From a checkpoint of a small image classifier.
Model: 48-pixel images, arch densenet, norm batchnorm, activation relu, depths [6, 12, 6].
Training: muon at rate 0.0034, 8400 steps, batches of 256, held-out accuracy 100%.
Rows from block 20 of a small image classifier, named by matrix and row number. Each number is 128 + 32 x the weight over its row's rms, rounded and kept within 0 to 255. All counts start at 0. Numbers have three digits each.
After each channel's rows are labels from the 100 images, of 14848, where the channel reaches its highest value: "strongest on" is what is common among them; "place" is the part of the image that holds the peak. Only what is clearly more common there than usual is listed. The data: numbers of one to four digits printed on busy colour backdrops.
# conv1: bottleneck pointwise conv (model.blocks.22.conv1.weight, 96x240x1x1), inputs 160-239

conv1.81:108148118061061119113143072131126162124144178188142152130059066120106166107135073223087130125097126135153146135143147085133073139115124158097132155140115126147139139152172131130133133145098122113156136168174113127145134109153152112076182093
strongest on: green ink
place: middle right

conv1.6:176107153140125111093223161137100137091133250140112104136122092142125190120098085137174130122127164154088082087159102143135118135172124098106132122107155128193158171115106089065123120154085082132084106083137086131178129136166125121131177147
strongest on: yellow ink; length: one
place: centre

conv1.35:105119128132091084134148120117112135076141161148082156142070198127091111138140077124192083108120184120143148132107128113125125045165130118180134124071145104076155121118105135221057113093095164133108132115145139132094151151132040125138116099
strongest on: grey ink; length: one; bold
place: centre

conv1.79:113139188163123082172106140125145150058204121158080147163103146152128089128148098123123125134140083098077067115112166146126104106151074102074119149157107138138109140107102185108099158147047198091144089172105127135114094098255141127106124165
strongest on: orange ink
place: centre

conv1.0:125181081120143152125158100126117147133110151120119121109152114162108139081100164153102090112200110085109107163036153165157130075140150105133147118163147154139147163154126101092082170097125132147127057145075136162094142159065168134181113139
strongest on: length: four; the digit 0
place: centre

conv1.17:133153098112153145120146150129142148079120107116201112069184126126095128128134057137169122103162092095130121159112125164104141135058119159100127124082110121141115108154146115105227101102127147166255160170116109107026125156060144116144151160
strongest on: length: one; white ink; grey ink
place: middle right

conv1.85:108115076148097128126120139121141116112109130110119107091148162135117159119072160100170124125065168085069053083158055132075111063170065156111063091083095086093174135132110121117142062095147156108116054148129061129102068131040215084130100157
strongest on: grey ink; bold; length: one
place: centre

conv1.46:085140058170158136170103115127133178095124120116141149053209137139115148113097124149181126023133154127081174187102105137146115121105153151133112108159157122117162140174090112194103128143137091117112148108096127129103147144125108130131147122
strongest on: pink ink
place: centre; middle left

conv1.76:102119168114179102091204120128136120060089221132135099179142103130106192182088105099121105125114109143180153150124126083162119110108103176106111119121148104136150149187096102161099093111165094110065139085109129145092086118054097132091137065
strongest on: yellow ink; length: one; blue ink
place: centre; middle right

conv1.94:105174193155078157122153125137108017118136080188237108145091129105130158247108076080141143120221087108132135157131116096155141069114119141088130139161154119154123138193133085104136109114146127123041118101104139156080116153120153107151152169
strongest on: yellow ink
place: centre; middle right

conv1.73:144072216138149133130159110131160168118127120114138107134164127131153079123161100125086146136134095090080091089073135120111094108142129159157093119138162182144088116090121113069090089113157083146161115043097054118058124141169124111105117156
strongest on: brown ink; length: one
place: centre

conv1.31:135048205053131145100100109130092130124159158122147187104193104109102106182108123112202111101149079141126151174106103157142134112123115112162141142125121120122091112126137109080134148134161105111134128079134142171136133120105129113137153167
strongest on: teal ink
place: centre

conv1.74:157187098167158154121064115101110171113104153073092080138119108178096138149096101115139088182096137106110121127140149169153122079114187147144182110188210107140168158076097126149140107136064090167140095097155176136147108107136149106129106142
strongest on: red ink; length: one
place: centre; middle left

conv1.8:146112078193109112065184212108121168145141162110157104100083151124115159073215114163084125146165149160123116145114091083143166108135159102175140111085147118104129128132093142147062080077131144127150136153140151107112141167064067118153153061
strongest on: brown ink
place: centre; middle left

conv1.42:108124111139114068119172094133158205119134131088194205166127110108096146106123113071143111103118172126122160170138132134133120151119120150105137147104150118153147100072096085104166119080094124108131110098106161160124160109142111116099136083
strongest on: teal ink
place: centre

conv1.5:133112144073152120130132079114153125103143136106096132151133093111064129138140186140147108152124138091122143124131063110127151088042133048126160111151090067141126099123170084116160027056136096200137139131166132156128151085151161024102100111
strongest on: length: three; yellow ink; green ink
place: middle right

conv1.69:129175010137128129107139122119106179151181084032119130131130110128121184047138143129096110135105109124083129110133152208125139126104135122119138144134126129132114125097148186095150148135137181157219121158146110158164139102247133119083146153
strongest on: brown ink
place: centre

conv1.39:133118133141126070157109131141132117091085099138096141140094110116124104111129062115165129115119144146148108097121153121089135147098077123149075141083125174101135120140100120165125133110134136156149094122148106118117140140110146148127154150
strongest on: teal ink
place: centre

conv1.23:157129158102083146091188130135107113138127087171064102146140079122115204111072077106167109112094207152215117117139126096104102115130108133122114132157115150121155150157216126147130102140133215155152121161131108194160167099090125112138154046
strongest on: yellow ink; bold
place: middle right

conv1.55:095147117152122145145228140134109128097074198155118159126097210105141121156133048149188128100101139120164113111146132144121119079130150141153105100150135130126134133110176137096141107128104145129126149146209154131110119133134183117153104125
strongest on: grey ink; bold; length: one
place: centre

conv1.32:099106121113104143130141128110103116141088113132131126120198087165092143144141118144094159135117147049113110109108127146100163112204130141188124125085006084193135167126198181172126123147094137096104006170172106147088095071151113086209127091
strongest on: length: three; green ink
place: centre

conv1.63:126115101170114133182140158137130121112100056167146074104100130107116152100194186134053114123114148145138152139137130144121138104171097137187161144099123115118146146116159146200084159114144152084107134145090106123128115125115000137137167138
strongest on: white ink
place: middle right; centre

conv1.90:097110146135146139115101110122158082150113066156181132127146188161095118096146190158056146172080129107063100137166177153122155132160176128086103100134122178077073204061104089080129073109125046160071175081127140119133133168044102104112124160
strongest on: purple ink; bold
place: middle right; middle left

conv1.21:139119041164122097143201189119130180174137173051127102100126137123151185110074181170083120102127141083138131141176168166175118148177143147142143125137099115129154152152147143106156116112122187104123114178143125147126113147038115146117127151
strongest on: brown ink
place: centre; middle right

conv1.61:098089098158125132155137193132160141080135206100075168136137127157108113132178171106156113117162116112118155123180162138088153135082123127085121131117124148151104141116112136143145064121127163135154150170106138124175154112126123083129120147
strongest on: white ink
place: centre

conv1.44:152104101125123133081130165130119171071100082055040094105094156149108114120153175166090139099082134071129159120123125141107108165075088106141163144098139135105104089103145108087163144117078140136154183108121099134128151167161169147104147085
strongest on: brown ink
place: centre; middle left

conv1.20:132124140107128110092196106135132158187116192092144119134146101100095218117082144138153122106091165108114133177110106071145129093101109157104099128136138107145163105112147082179115145130083109136095179145112141072206162139022073142133129128
strongest on: brown ink; yellow ink
place: middle right; centre

conv1.82:105137140135073098151191127120108137137143049154126090088147096116124159212082013159163088100187128146123171138082138146157117104123143169125108102141120117156076088101137126087133118124142188135154134173161117144123134124080141106107134186
strongest on: yellow ink; length: one
place: centre

conv1.88:119131147055130111104152075142131061098140089160177161113175112128127155170146105149180106162153082093160152137109118048124090128093144140078151144076175133182165120162095083102178123082111151155143081125141091157094124120121157117080127187
strongest on: green ink
place: middle right

conv1.83:134127153063119089160190033124132114121115077113114159138144171118127086171155030111132112125141153102170104126113132143116144145132127139137117133136159119143146164120146163117195150125168160138155172130161163140152136119067205140152119124
strongest on: grey ink; bold; length: one
place: centre; middle right

conv1.36:206109192117070149109189128133137129144176168121085158091082126146117205110144119150191126084116102129132148185131108082146111130117136175122138145141109130130174111141147107155072090086124157107115122168140116089092115138083126089139127088
strongest on: brown ink
place: middle right; centre

conv1.65:160131123095214126139075158113123145136126206117075104192079152142119072146134078188083122126061128106216122117164155111138153140118162137144143157167161148158112182180093054134184132131119135104142143138066124131128114118125150117120171212
strongest on: red ink
place: centre

conv1.26:130159110146109125141150092133105099155169092206129110128113174097122170192119141098123109119144113118173093115125104181174120108131076141148181103124108121145107085171139095086111118142128157131085125107098127122104125115167098123113145170
strongest on: yellow ink
place: middle right; centre